config.yaml
arch: "uvit"
model: "class-conditioned image diffusion model"
dataset: "analogue clock faces"
train_examples: 195000
image_size: 32
horizontal_flip: false
conditioning: "class"
objective: "v"
cond_dim: 192
targets: ["hour"]
num_classes: 12
cond_dropout: 0.1
norm: "layernorm"
norm_position: "pre"
hidden_act: "gelu"
mlp_ratio: 3
head_dim: 16
fused_qkv: false
qk_norm: false
parallel_block: false
dropout: 0.1
inner_norm: false
patch_size: [4, 4]
layers: 8
width: 192
positions: "learned"
init: "kaiming_normal"
residual_init: "scaled_by_depth"
optimizer: "soap"
beta2: 0.99
learning_rate: 0.0033
beta1: 0.95
shampoo_beta: 0.99
eps: 1e-08
precondition_frequency: 20
max_precond_dim: 1024
one_sided: false
adamw_lr_other_params: 0.00071
max_grad_norm: 1.0
max_steps: 21200
batch_size: 128
epochs: 13.9
lr_schedule: "wsd"
decay_fraction: 0.2
final_lr_fraction: 0.01
warmup_steps: 4240
weight_decay: 0.03
adamw_weight_decay_other_params: 0.01
Rows from block 4 of a small class-conditioned image diffusion model, named by matrix and row number. Rows with one number belong to one neuron. Each number is 128 + 32 x the weight over its row's rms, rounded and kept within 0 to 255. All counts start at 0.
After each neuron's rows are labels from the 100 images, of 14976 (inputs lightly noised), where the neuron reaches its highest value: "responds to" is what is common among them. Only what is clearly more common there than usual is listed. The data: analogue clock faces.
# fc1: MLP up (model.blocks.4.mlp.fc1.weight, 576x192), inputs 0-95
# fc2: MLP down (model.blocks.4.mlp.fc2.weight, 192x576, transposed), outputs 0-95

fc1.218 [ 99 158 155 130  86 162 138 106 139  99  77 137 159  95  95 113  81 122 165 132 124  87  84 111 144 107 130 105 151 129 125 145 158 130 124 106 158 178 149  94 164 125 110 126  57 140  85  75 110 162  99 116 123 132  83 159 124 113  91 179  70 136  79 190  92 173  77  84 114 127 127 120 175 151 152 101 107 161 162 182  98 129 153 119 136 119 143 133 109 171 126 121 156 129 114 142]
fc2.218 [137  97 147 109  98  81  87 105  88 141 190 107  80 170 209 198 127 139 122 115 121 194 144 159  89 125 129  76 111 169 106 144  88 169 116 187 157 116 124 159 118 108 161 171 181 140 126 196 105 150 167 158 124 170 120 116  74 170 160 157  98 119  98 100 132 124 113 113 159 117 139 169 166 179 125 133  95 130 164 125 101 170  67 161 137 107 112  89 148 117 129 144 117 188 115 146]
responds to: dots

fc1.573 [149 114  94 145 139 102 106 194  99 113 147 122 109  80 101 101 125 105 141  94 189 153 117 106  96 115 104  85 149 174 132  66 145 192 142 119 144 165  86 174  90 169 109  86 103 124 191 171 118 131 141  88 125 121  87 133  85 100 137 139 153 116 173 158 115 114 134 110 168 139  98 154  38 109 166 130  86  95 151 142 182 139  96  81  69 116 125 104  80 203 118 163  89 105 134 174]
fc2.573 [ 62 162 133 153 121 137 136 104 171 205 163 122 156 160 133 194 135 165 132 129  93 118 138 158 155  96 127 128 155  80 143 156 115 125 121 171 137 124 143  94 174 124 176 116 121 118 168  59  73  86  95 123 113 160 184 113 136 148 134 107  76 147 104 114 149 119 134 146 110 131  98 117 142  86 135 177 168 179  94  80  93  86 140 128 113  95 106 122 181  46  95 153 195 158 105 137]
responds to: minute hand past 1; minutes: 5 to 9

fc1.225 [162 133 113 112 107 130 133 155  88 140  98 132 148 125 135 134  86 112 163  61 146 102  96 132 101 113 136 123 150 136 113  64 192  92 148 104 101 161  63 153 123 178 127 170 107 131 149 116 151 156 143 170 150 147  94 129 176 120 143 158 116 112 127 154 122 155 129 139 129 104 113 105  87 129 107 150 136 112 107 175 181 116 122 116 148 108  76  71 125 100 122 120 121 144  66 158]
fc2.225 [101 133 130 146 131 155 119 163 185 132 164  82 121 151 140 145  83 195 100 131 162 179 120 140 165 164 110 138  96 131 146 175  84 146 117 153 161  75 115 136 145 104 107  89 142 111 122 127 187 103 101 133 122 124 182 128  67 122 119  91 112 134 173 137 105  98 161  89 143 125 120 124 101 137 126 155  71  81 131 147  78 121 183 135 106 158 141 152 123 134 148 135 162 127 153 106]
responds to: minute hand past 1; minutes: 5 to 9

fc1.556 [128 160 164 143 152 141 117 127 189 167 126 132 187 162 111 106 109 141 185 114 125  85  83 162 149 145 111 174 140  92 122  83  60 173 134 116 116 144  98  81 168  84  93  78 127  99 119 137  82 166  79 100 105 168 184 114 115 137  84 195 167 131  81 128 154  67 150 113 108 113 100  86 166  83 127 127 157 123 123 100  93 135 118  89 105 157 157 107  46 144 106 114  73 127  85 142]
fc2.556 [128 163 134  92 167  44 116  78 100  91 115 160 123 130 163 137 111 149 166  97 151  70 126 129  88 125 113 168  76 121 145 167 128 126 119 135  62 119 110 170  80 185 130 127  79 106 192 203  83 113 137 128 160 196 106  87 114 184 141 144 107 139 205 151 123 141 129 148 107 122 114 129 131 158 110 187 127 131  88 154 118 129 114 150 149 144  83 136 131 153 120 117 125  91 118 114]
responds to: square case

fc1.375 [120 143 133 102 119 179 109 125 180 137 129 162 109 204  92 109 116 173 145 139 126 114 146 108 177 148 102  75  75 119 123 140 116 110 104 108 149  73 109 124 125 136 141  61 117 132  99  99 132 113  80  88 172  56 116  88  86  73 156  85  67 115 145  91 106 154 152  73 113  82 140  92 164  98 104 123 184 165 109 177  84  37 113 167 134 107 111 156 135 128 118 145 153 170 118 128]
fc2.375 [167 109 130  90 163 147 113  93 144 131 138 188  78 189 151 121  70 112 106 131 108 123 128 155  64  87 122  80 111 187 115 157 144 113 111  92  57 101 124 133 174 123 158 151 139 129 127 146 134  94 129 158 123 115 141 107 130 168 125 167 106 138 120 146 141 119 192 136 141 142 123 153 142 175 178 201 154  94 119 112 119  80 140 152 160 144 168 125 161  77 178 191 152 139 154  92]
responds to: ticks

fc1.129 [157 128 132 128 170 136 127 109 141 109 112 183 114 152 117 159  66 139 143 151 140 143 105 156 171 174 142 167 183 143  60  95 186 146 148 190 170 179  88 137 100 123 144 117 120 101 117 111 159 111 123  88 144  90  55 113  90  98 141 109 124 132  89 161 125 135 130 106  99  40 103 178 132  97 150 203 103 118 151 227 135  62 123  97 165  66 105 158 134 128 105 125 136 140 160 111]
fc2.129 [ 96 154 166 152 111 119 106 133 129 164 161  74 103 117 116  89 183 132  67 116  63 196 197 101  74 144  91 117 131 113 123 120 139 115 106  80 105  64 130 139 158 182 150  98  68 152 125 129  66 147 120  96 100 161 151 115 135 121 116  76 125 116 182 162  91 129 115 138 119 122 171 119  92 103 120 128 127 151 117 153  40 101 129 149 132 147 139 178  91 139 121 118 141 111 108 104]
responds to: dots

fc1.10 [ 95 132 134 178 104 138  95 202 135 101 168 142 146 152 161 155 143 142  85 143 103 178 108 174 116  99 168  49 177  52 165 121 111 131  35 164 140 140  86 132 140  79 128 135 101  77 147 176 172 193 135 146 190  88 133 137 111 153 113 123  93 110 161 123  45 144 101 125 107  60 186  94 132 144 110 108 149 117 125 154 177  89 128 124  84 149 171 114 179 145 115 174 129 161 158 121]
fc2.10 [144 126 152  86 119 112 140  90 117 146  23  84 148  78  87 108 137 108 212  77 123 103 162  85 152 172 131 185  93 155 106  91 154  98 222 133 109 112 166 125 165 158 172 118 106  88  93  94  83  96  87 108 119 172 135 126 144 112 122 135 121 169  74 121 136 116 130 125 159 194  67 171 116 142 136 124 128 180 138 113 121 146  81 124 148 131 103 115  91 118 101 116 166  97  88 131]
responds to: dark face; square case

fc1.124 [135 176 139 111  56 176  96 138  81 128 162 126 163 137 119 155 103 109 108 110 125 132 114  90 149  87 123 137  97 105 117 147 124 141 117 159 147 190 133  58 137 193 168  85 124 183 117  85  54 136 171 114 110 143  97  80 133  90 127 128  78 101  95 143 148 134  69 175 149 131 110 174 165  96 154  91 155 132 102 141 100 140 127 154  92 114 161 132 139 101  94  89 110 121 143 112]
fc2.124 [145 109 160 165 180 112 148  80 215 183 114 152 126 116 131  94 123 114 152 193 117 132 126 148  82 150 122 138 217 132  99 116 188  93 125 133 153  70 105 149 163 121 124 178 128 113 148 146 211  77  96 146 144  99 157 153 131 104 134 117 203 168 118  82 131 142 160  86 121  98 103 113 108 133 132 185  82  94 130 154 159  82 117  98 143  86  74 137 161 136 139 159 150 174 136 102]
responds to: numerals

fc1.78 [127 105 146 156 106 165 118  90 175 132 155 118 178  60 113  78 178 143  94 107  47 133 120 116 150  76 102 129 102 132 179 140  52 126 149  98 103 118 102 131 136 162  91 120 193  72 115  93 167 170 167 186 126 140 125 158 142 149 124 126  58 163  99 105 100  98  76 165 141  89 143 146 165  64 145  98 160 156 168 157 106 176 167 120 125 161 149 143 149 143 116 158  91  84 117 169]
fc2.78 [106 149 126 127 161 120 135 161 121 139 165 185 130 172 111 123 101 113 133  94 204 157 143 118  62 187 140 105  51  52  94 112 189 120  96 145 127 133 114 158  70 104 153 169 136 143 116  67  96  80 121  69 124 123 128  75 104  82 131 138 150  96 116 109 124 140 153 110  74 100 140 130  59 229 125 193 161 101 115 115 137 119  64 165 100 133 122 149 131 116 118 124 121 170  96 155]
responds to: numerals; dark face

fc1.415 [115 127 191 115 127  75  99 136  98 189  95  97 143 156 128  75 133 136 114 100 155 165 165 125  80 140 149 115  97 122 106  71 115 140 116  90 142  71  96  93  87  96  97 130 112  74 109  60 101 151 119 107 135 182 193 133  98 189 184 181 146 112 151  83  92 111  77 129 151 186 155 150 180  86 114  51 132  72 112 106 116 120 109 147 142  74 122  85 149 169  84 123 135  88 133 181]
fc2.415 [ 95  98 123  95 125 167 179 144 120 119 155 119 100  85  97 145 132 122 151 132  83 147  98 141 125  92 136 112  95  94 127 156  86 144 132 140  83 150 173 104 139 127 144 105 126 142 168 145 114  54  64  96 181 179  75  50 156  50 108 159 123 122 146 129 125  84 180 125 169 114 116 173 118 110 115 226 100 149 151 118 129 123 126  99 136 121 172 162 147 133 149 125  87 172 152 126]
responds to: square case

fc1.313 [106  93 130 109 165 117  87  92  66 148  67 196 186  85 168 148 147  62 176  94 144 116 146 169 160 127 114 116 120 113 118  89 114 177 164 102 161  83 211 126 148 144  41  52  68 133 168 165 105 183 106 140 144 207  92 140 116  59  90  95 139 149 129 126 137 119  98 135 148 186 114 146 117 154 133 135 169 113 113 169 136 125 106 139 174 139 144 174 121 182 141  67 112  88 129  99]
fc2.313 [125 119  77  90 154 114 111 128 122 114 140  89 141  92 101 132 160  97 125 129 161 164  76  92 111 215 158 109 136 115  63 134 130 148 100 118  80 103 103 130 107  91 122  83 102 126 183 147 100 155  95 142 105 172  64 154 121  75 142 120  80  92  99  82  80 113 177 140 164 129 127 115 132 173 158 157 120 102 157 136 127 132  48 147 174 126 175 159 157 170 118 141  77 159 172 121]
responds to: hour 12

fc1.565 [129  71 140  92 111 149 142 136 149 105 126 151 127 169 148  64 143  93 102 152 142 107  91  75 150 161  83  62 156 127 117 106 144 149 148 189 101 136 125 151 141 114 167 158  89 128 113 130 179 162 107 180 162 134 131 131 124 177  96 133 106 119 117 171 142  99  85 184 160 127 126 107 181  96 143 155  73 102  83 105 147 100 127 110 172 127 158 122 170 126  71  97  99 143 155 146]
fc2.565 [136 166 120 129 159 102 135 121 128 116 137 122 147  70  94 150 157 178 109 152  92 143 123 195  88 173 143 118  91  58 132 130 100 115  74 121  99  91 114  76 109 155 101 135 161 131 148 132  86 123 113 123 111  68 116 104  99  96 120  72 182 161  78  97 142 121  74 169 183 169 176  80 146 120 156  51 161 152  91 184 109 185  87 154 123 166 125 165 161  91  97 136 150 120 120 122]
responds to: dark face; numerals; square case

fc1.178 [100 125 124 124 108 153 157 150  89 190 116 160 142 139  53 144 117 114 110 149 153 101  83 131 152 114  91 109 149 144 138  67 114 137 131  88  69 109 140  76 140  94 108  85 101 107  89  56 111 133 106  72 115 176  86 120 167  95  76 168 126 127 153 119 138 109 126 168  96  97 168  79 127 117 132 105 175 125 163 142 115 173 130 134 109 152 130 111 157 124  91 139 108 110 160 152]
fc2.178 [ 75  88 117 138 134 102 136 134 157 126 142 139 143 119 128 138  84 178 135 209 175 143  84 123  74 104 118 143 106 127 147 178 167 150 115 117 136 151  91 114  84 116 132 150 146 151 105 168 119 122 131 100 103 166 188 141 128 144 151 148 159 139 202 113 161 160 132 183 129  97 137  94 131 157 114 116 132 129 111 179 156 132 101 177 102 200 132 110  41 141 134  90 135 100 140  96]
responds to: square case

fc1.356 [199 121 102 170 163 129 149  77 124 132 186 147 130 116  96 176  66  84 166 116 149 145 148 125 122  79 166 154  71 115 128  92 126 149 128 156 144 138 110 144 154 117 124  82 187 134 146  80  61 157 113  76 128 161 115 117 187 149 131 169 123 121 134  96 118 144 138 130 157 152 109 131  86 145 159 111 134 109 184 118 162 138  96 147 177 144 176 110 115 108  93 145 123 151 116 188]
fc2.356 [114 103 137  75 107 139  69 142  88 124 105  71  82  95 146  69 157 115 106 158 147 155 120 118 150 144 101 114 118 185 179 180 105  91  98 180 139  99 132  92  67 155 140 101 131  99 121 165 126  68 159 195 119 148 131 127 134  96 157 120 105 154  86 153 160  98 139 102 146 117  57 192 174  82 157 131 138 154 135 116 111  88 175 156 190 157 122 150 110 185  99 100 139 158 105  57]
responds to: ticks

fc1.495 [123 105 181 108 110 170 111 157  82  39 127  27 170  94  79 130 129 118 118 165 152 151 134 157 131 143  90 128  82 122 175 141  96 156  96  57 128 191 110 107 107 119  97 151  97 129 146 152 116 131  59  63 161 160 140 115  88 122 175 120 114 145 163 111 159 110 107 141 146 161 202 154 158  69  90 112 143 120 122 152 163 138 139 112  83 151 133 158 165 122  97 125 146 145 103 101]
fc2.495 [109 141 182 127 103 171 118 170  75  87 113  83 122 118 142 109 144 114 166 141 135 163 163 125 109 155 145 147 111 140 163 176  89 144 147 130 142 110 206 122  98 131  99 133 126 112 118 110 118 124  87  62 160 124 111  71  76 163 188 136 118 115 198 120 151  62 132 138  99 125 186 144 110 120 146  96  85 144  76 161 158 129 126  85 121 122 129 113 149 116 147 133 111  99  61 144]
responds to: hour 12

fc1.13 [149 105 141 119  80  82 143 211  84 178 144 121 133  92  93 160 164 125 149 122 144 173  98 122 188 130 147 108 148 119 142 140  97 144 114 111 140 128 177 113 108 137 157 120 156 139  93 119 102  90  68 142 133 167  81 120 194 144 159 113 137 108 106 114 112 116 164  44 138  96 186 129 138 180 192 105 130 118 171 111 149 137 137 173 151 118 184 123 118  93  22  81 119 110 120 117]
fc2.13 [137 161 126 138 125 104 130 203  99 209 153 105  76 151 182 183  98 100 191 124 197 153 101  81 154  96 113 114 140 102 119 134 106 122  75 134  75 107 136 106 172 117 173 102 214 134 104 136 147  98 163 135  91 129  89 166 150 135  82 129 122 106 111 163 128 106 169 136 187 137 128 103 125 143 154 140  72 127 213 158 140 177 123 121 120 110  91  94 113 104  96 141 114 112 153 101]
responds to: hour 7

fc1.549 [ 77  58 160 124 113 132  90  82  82  95  93 118 142 122 136  85 144 112 143 172 135 176 100 156 138 130 166 125 103 123 112 123 125  93 135 117 155 124 106 133 135 159 130  99  72 110 114 142 174 125 141 100 138 143 144 131 121 117 107 123 138 119 118 122 108 142 123 102 110 123 123  72 157  39 108 165 156 138 133 167 143 144 158 112  99  79 110  96 139 182 160 141 160 177 173 160]
fc2.549 [136 193  88  97 137 133 102 171 141 155 177 111  96 149 120 180 207 173 106  68 155  84 179 153 129 101 135 125 147 133 128 163 157 177  90 118 108 133 128 145  74 176 143 165 198 124 166 137 121 120 131 158 123 112 116  86 144 156 167 150 134 156 121 107 190 144 138 131  93 104 114 170 117 201 150 143  93 113 112 153 115 121 152 145 106 203 141 156 146  53  83 124 122 167 114 178]
responds to: numerals

fc1.563 [120 165 132 149 157 156 136 102 160 207 123 165 135 179 104 140  85 144 139  64 151  69  92 116 102 117  67 104 101  80 137  91  66 136 132 162 138 125 131 134 186  92 122  81  95 115 146 142  96  83 110 128 131 210 159 107 140 179  87 170 138 155 111 123 131  98 135 118 100 111 117  87 158 144 118 127 181 119 129 104 108 116 111 149  45 176 123 168 123 100 152 110 111 131 138 156]
fc2.563 [109 162 161 115 182 107  74  59 117 115 135 166  96 127 140 171 156 160 109 142 117 110 119 150  84 148 118 131  96 112 128 185 120 169 110  67 151  75  70 107 119  97 183 130 141 124  91 121 134 114 197 163 134 132 108 127 145 101 152 129 149 135 172 142 122 149 167 117 154 144 114 117  84 165  98 109 110 123 114 181 114 158  98 166 147 173 146 157  94 166 116  77  90 130 143 130]
responds to: dark face

fc1.117 [136 121 106 124 133 117 108 118 143 174 131 141 140 158  65 114 110 166 139  61  75  93 132 139 160 155 156 106 137 101 175  70  61 152 149 106 109 143 106 158 122  55 193 103 156  96  77  49 132 143 140 101  96  55 102 121 152  92  94  74  87 152 155 114 146  94 135 115 140 116 132 113 139 199 114 144 150 131 124  90 126 139  92 186 100  93 148 103 127 117 227 147  82 100 142 163]
fc2.117 [105 110  96 104 134  95 163 157 167  79 138 132 140 144 171 128 120 158  98 173 151  98 159 127 127 126 129  97  79 150 100 176 168 123  63  68 184 119 102 144 107 149  64 137 163 103 159 215 110 110 109 101 179 192 143 112 127 138 128 106 152  64 133 152  91 177 159 130  79  90 131  95 133 112  77 139  87  71 124 124 123 161 141 102  90 106 148 136 140 110  66  92 122 151 131 134]
responds to: numerals

fc1.202 [167 135 113 126 122 117 107 133 156 108 160 128 100  98  96 102 214 117 107  92 117 127  89 130 156  70 136 132  96 132 169  99 127 115 159  84 133  79 151 141 132 200  90 123 163  93  72  94 189 162 168 107 119 128 118 140  95 134 123 160  83 168 115  97  95 153 103 165 146  59 180  61 137 102 103 143 217 153 123 166  76 174 172 122 144 167 184 105 188  99 128 161  82  89  92 161]
fc2.202 [127 149 112 122  93 100 150 170 107 160 139  78  98 131 160 140 138 142 127  95 172 102  90 159 172 115 143 140 123 186 124 150  77  96  94  59 158 102 143 141  93 139 139 111 153 156 107 159 101 131 107 165 158 140 178 164 130 104  99  78 183 104 144 154 158 129 139 169 149 151 118 152 130  73 108 181  98 155  66 141 137  89  75 170 118 141  88 138 131 156  81 106 153 113  83 143]
responds to: numerals

fc1.533 [ 62 127 119 143 108 157 147 110 107  91 119 117  88 110 124 137 116 144 146 141  76 141 173 156 150 122 137 145 157 163  83 147 142  81 123 132  95 109 121  94 232 127  98 112  81 161 134 109 167 121 142 121 128 108 122  54  64 118  89  94  90 161  83 126  68 195 137 162  98 173  95  79 152  86 137  98  14 136 122 186 125 177 139 120 152 103 184 127 147 112 148 145 109 108  79 103]
fc2.533 [ 99 132 149 126 130 149 174  96 111 153 155  94 104  81 141 147 156 103 120  86 153 134 140 117 101 141 137 152 119  90  23 129 158 119  67 162 180 110 164  67 112  30 142 117 200 155 134 112 132 126  77 152 131 124  70 123 140  45 206 203 130  97  90 164 120 118 140 111 139 140  84 159 107 149  99 184 126  99 136 141  78 144 127 176 164  96 130 157 101 161 124 127  86 111  99 166]
responds to: numerals

fc1.5 [114  85  54 127 116 155 110 125 118 164 147 110  99 167 146 118 180 164 148  84 112 152 129 104 127 122 113  85 188 164 127 141  93 141 143 186  81 104  93 161 166 146 104 157 119  63 103 100 123 104 109 117 156 187 133 114 220 175 142 147 139 107 171 135 168 108 109  96 152  71 147 105 144 217 181 173 100 153 209 152 124 137  98 119 182  66  84  97 113 145 136 146 142 126 141 157]
fc2.5 [104 114 193  97 113 147 146  89 125 118 136 128 145  95  88 132 105 131 140 128 149 126 139 122 131 171 139 179 128  61 164  98 192 128 127 103 154 149 171 105 104  65 138  86 131 175 121 157 147 164 142 120 115 104 140 111  34  63 147 102 126  92  85 135  76 168 140 155 165 172 159 186 161  81  94  90 145 122  83 143 159 112 110 169  70 177 144 147 155 156 145  87 106 125 122 127]
responds to: dots

fc1.77 [ 78 136 157 109 109  46 120 131  86 132 143 113 135 138 159 135 175 120 104 164 107 137 102 166  82 161 159 150 104 113 163  86 118 135  94 151  39 146 118 102 142 163  68 115 115 174  79 161 136 146 116 155 106 132  76 147 131 115  97 113  87 138 211  99  57 171 152 119 140 135 170 113 145 122 106 113 106 123  92 100 156 177 124 153 141 171 134  93 137  93  87 126 121 116 128 138]
fc2.77 [100 138  96 123 134 180 106  84 146 121  69 143 126 160 101 127 111 151 170  90 110 104 126  61 127  87 148 126  96  92  46 166 106 108 136  70 165 129 115 174 106  51 154 105 154 100 147  89  98 110 140 189 156 128 188 121 173 138 178 126 168 138  87 175 177 118  71 153 121 156  62 184 109 156 143 160 144 156 131 190 136 102 177 107 132 123 125 155 131 101 176 150 135 140 101 106]
responds to: square case

fc1.437 [125  84 124 138 109 109 174 153  79  96 102 109 124  80 123  89 169 122 166 138 120 145 128  91 179  69 146 110 120 129 104 111 148 124 184 127 155 166 137 164 130 111  70 146 104 109 144 130 113 151 144 130 112 136 119 109 110  88 137 147  87 138 121 111 149 100 153 107 100  87 120 124 109 112  67 184 139 116 109 156 147 126 134 144  61 148 153 159 145 158 165 140  85 163 127 123]
fc2.437 [ 88 182 102 159 102 171  56 170 153 156  93 173 147 119 125 135 186 123 107 110 121  77 130 150 118 127 114 144 164 112 134 110 173  93 177 127 101 144 113 121 125 155 119  90 133 135 148 128  66 147 158 181 128  84 159  91 133 118 113 144 157 107 119 149 141 147 141 140  74 145 112 117 152 203 162 126  98  84 100 142 159 116 147 133 165  97  94 123 127 109 172 150 101 173 124 142]
responds to: numerals

fc1.104 [113 210 133 140  79 145 103 113 193 176 158 105 179 153 155 172 151 138  93 139 164 195  91  53 101 100 184 147 140  87  87 120 140 149 162  96 156  92 154 122 124 170 165  99  97 136 133 202  97 108 132 157 149 168 109 122 100  96 163 167 109 160 141 104 103  84  89 110 150 197 103 113  92 170 147  95  87 154 120 134 116 114 155 132 119 134 123 115 163 118 135  59 158 138 148 127]
fc2.104 [102  80 127 136 189 139 188 111  89  75 128 147  68 141 159 122 135 116 168 117 134  99 122 168 109  99 120 159 131 150 132 173  98 165 158 158 134 158 100 125 129  94  57 162 192 105 132 135 149 109 184 142  95 140 168 147 189 140 106 117 135 104 112 129 120 159 131 156  92  96 124 102 135 172 168 154 189  93 136 145 194 156 134 142 138 152 116  94  65 142  96 145  90 163 108 160]
responds to: ticks

fc1.148 [140 107 131  89 137 137  83 122 122 143 207  78 112 129 121 121 157 186 113 147  85 122 113 106 115  76 149 105  98 123 146  76 139 134 147 113 116 186  81 170 125 172 144 121 114 170 164 144 139 132 118  36 127  72 194 162 169 168 144  70 194 138 182 129 116 127 151 139 129  70 146 144 126  83  77 115  67 150 158 126 111 109 153  81  79 137 117  74  82 112 166 172 136 120 158 168]
fc2.148 [125 124 142 164 106 104 130 144 149 174 158 134 171 128 152 161 151 127 106 158 184 109 156 132 159 126 108 126 184 151  68 180 138 135  89 162 119 166 107 152 133 135 140 125 171  63 120 152 119 133 106 181  92 166  99 130  94  86  88 127 141  83  26 124 137 128 135 154 122 147  85  88 149 163 124 174 181 122 139  93 120 134 125 167 187 121 172 168 153 182  94 107 107 102 136  91]
responds to: minute hand past 1; minutes: 5 to 9

fc1.414 [118 100 109 168 144 151 148 144  88 136 121  91 192 113 145 144 166  76 126  76 199 103  96 129 149 124  54 128 171 120 103 124  85 137 157 147 195  65 170 118 129  94 122  74 121  76 194  60 114 112  85 127 128 210  99 151  92  61 132  96 130 162 146 123 128 124  60 104 151 144  82 130  79 110 106 136 173 146 160 179 165 184 119 118 159 113 168 132  92 194  56 116 130 100 151 130]
fc2.414 [119 126 153  91 112 107 112  98 141  65 105 143 171 125 113 155 148 120 118 106 118  74 155 149  76  96 123 160 129 186 146 146  88 187 122 132 128  77 136 159 120 140 203  85 100  38 139  66  45 133 138 110 137 170 146 154  73 131 121 129 160 119 129 100 124 160  94  82 112 104 124 141 108 163 110  85  92 150 115 113 197 116  81  97 118 123 117 153 122 154  59 138 128 163 153 146]
responds to: hour 7

fc1.54 [121 161 182  70 114 104 153 103 104 144 123 171  47 189  94 112  72  83 138 106 179 146 176 180 151 136 161  70 125 160 154  39 183 202 135 125 124 108 183 121 141 126 149  91 141 164 161 122 113 149 142 103  95 128  91 118 174 144 165 150 154 127 127 139 136 149 163 143 118 121 160  74 167 139 123 105 148 135  93  94  81 133 124 111  90 122 165 176 161 128 161 193 139 146  68 139]
fc2.54 [ 75  73 122 123 131  79 127 127 160 203  81  97  99 170  98 129 188 125 114 141 165 127 141 182 121 161 112 127 121  89 149 126 122 149 136 139 142  93 101 157  71  71 121  87 152 170 140 143 125 146 133 182  87 133 172 143  60 168 142 139 150 143 168 215  97 157 155 172 132 124  94  99 127 169 141 168 111 111 151 169 131 145 114 141  69 136 119 129 121  98  87 142 172 160 147  93]
responds to: square case

fc1.159 [109 149 158 121 112 168  90 109 105 149 147  99  99 147 135 172 155 126 148 146 138 152 126 120 145 113 153 129 132 160 159 136 178  88 130 165  82 193 169 116 120  56 148 104 112 152 132 118 108 136 130 117 146 122 142  83 159 148 143  72 138  89 129 186  84  90 121 120 162 197  77  69 164 124 160 127 130 122  99 170 153 118 134  62 119 178 168 128 164 133 103 137 107 137 100  79]
fc2.159 [101 144  70 135 103  98 140 163  69  89 152 111 142 133  87 117 134  97 140 134 111 138 185 116  86  92 125 115  99 131 174 163  90 103  91  62 126 186  50 171 117 181 127 103 137 158 149 150  85 133 112 110  94 126 131 170  96  77 146 177  69 170 141 128  99 119 134 141 136  83 151 146 128 125 114 117 178  96 148 139 101 114  88 131  71 144 139 120  95 136 125 175 152  89  99  86]
responds to: dark face

fc1.442 [163  71 110  87  84 117 181  71 160 116 101 185 116 113 105 180 117 138 158 104  89 143 138  59 120 184  92 135  69 147  92 158 155  97 126 106 166 125 157 143  75 149  97 174 127 166 166 112 110 110 139  98 107 157 128 104 101  74 141 143 145  75 128 147 165  96  76  68 151 176 148  75  73 147 178 107 108 118 143 100 122 124 162 121 140 117  99 134 178 132 121  92 100 128 115  80]
fc2.442 [105 148 102 105 114 116  96 146 156 112 173  91 152  74 118 169  74 132 159 118 130 107 103 146 156  68  94 140 102 104  68 185 109 135 130  89  88 129 115  99 117 164 106 194 123 148 125 104 158  91 145 180 132 175 104 114 183 131 115  83 172 105 140 180 197 102 150 115  68 170 130  96 162 176 126 150 132 136 164 155 159 152  59 127 114  71 180 184 123 124 182 171 109 152  84 150]
responds to: dark face

fc1.546 [172 154 137  91 164 153 117 145 135  88 139 134 111 122 117 127 186 119 191  73 155  91  76 125 132 113 164 101 147 109 103 179 162 165 141 111  86 173 108 111 132 151 170  95 106 133 103  99 134 118 115 113  83 104 168 166 137  98  79 156 174 141 121  48 103 113 161 170 223  65 176 146 125 123  97 105 137 123 103  91 153 115 173  84  72  82 100 158  99 147 166 156 127 154 131  65]
fc2.546 [170 139  91  92  72  77 105 114 113  76 160 132 131 170 159 130 113 108  99 119 148 109 160 109 141 116 188 125 133 110 158 133 131 136 112 133 146 150  50 124  50 140 143 158 180 112  90  88 140 115 139 142  82 116 165 130 127 125 126 124 137  55 110 146 155 127 110 100 116 199 117 111 123 196 108 104  90 113 108 148 124 138  70 181 165 122 141 101 151 126 126 139 150  73 135 165]
responds to: square case; numerals

fc1.504 [ 72 176 129 154  88 160 111  86 121 173 166  87 107 104 166 130 133 115 181 150 106 102 123 112 119 136  97 137  80 131 117 132 148 130 107 121 166 134 111 118 176  99 164 107 137 112 142 130  78 153 126 107 168 124 146 168 152 148 149 146  94 155 162 153  87 181 170 168 189  83 156 128 147 155 124 114 102 163 115 164  96 156  95 169  68  82 117 109 104  91 165  80 124  96  93 124]
fc2.504 [106 141 108 189 217 133 138 137 123 104  82 143  84 146 151  81 155  95 105 191 111 166  97 117 128 132 175 118 129 169 133 188  70 161  78 134 122 140  78 188 150  90 163  66 104 146 161 122  89 169  85 127 132 161 130 149 169  91  81  92 121 162  91 124 139 102 123 116 121  68  70 214 132 106 140 120  61  95  99  87 131 143 200 133 140 145 173 117 133 135 134 131 130 154  78 110]
responds to: ticks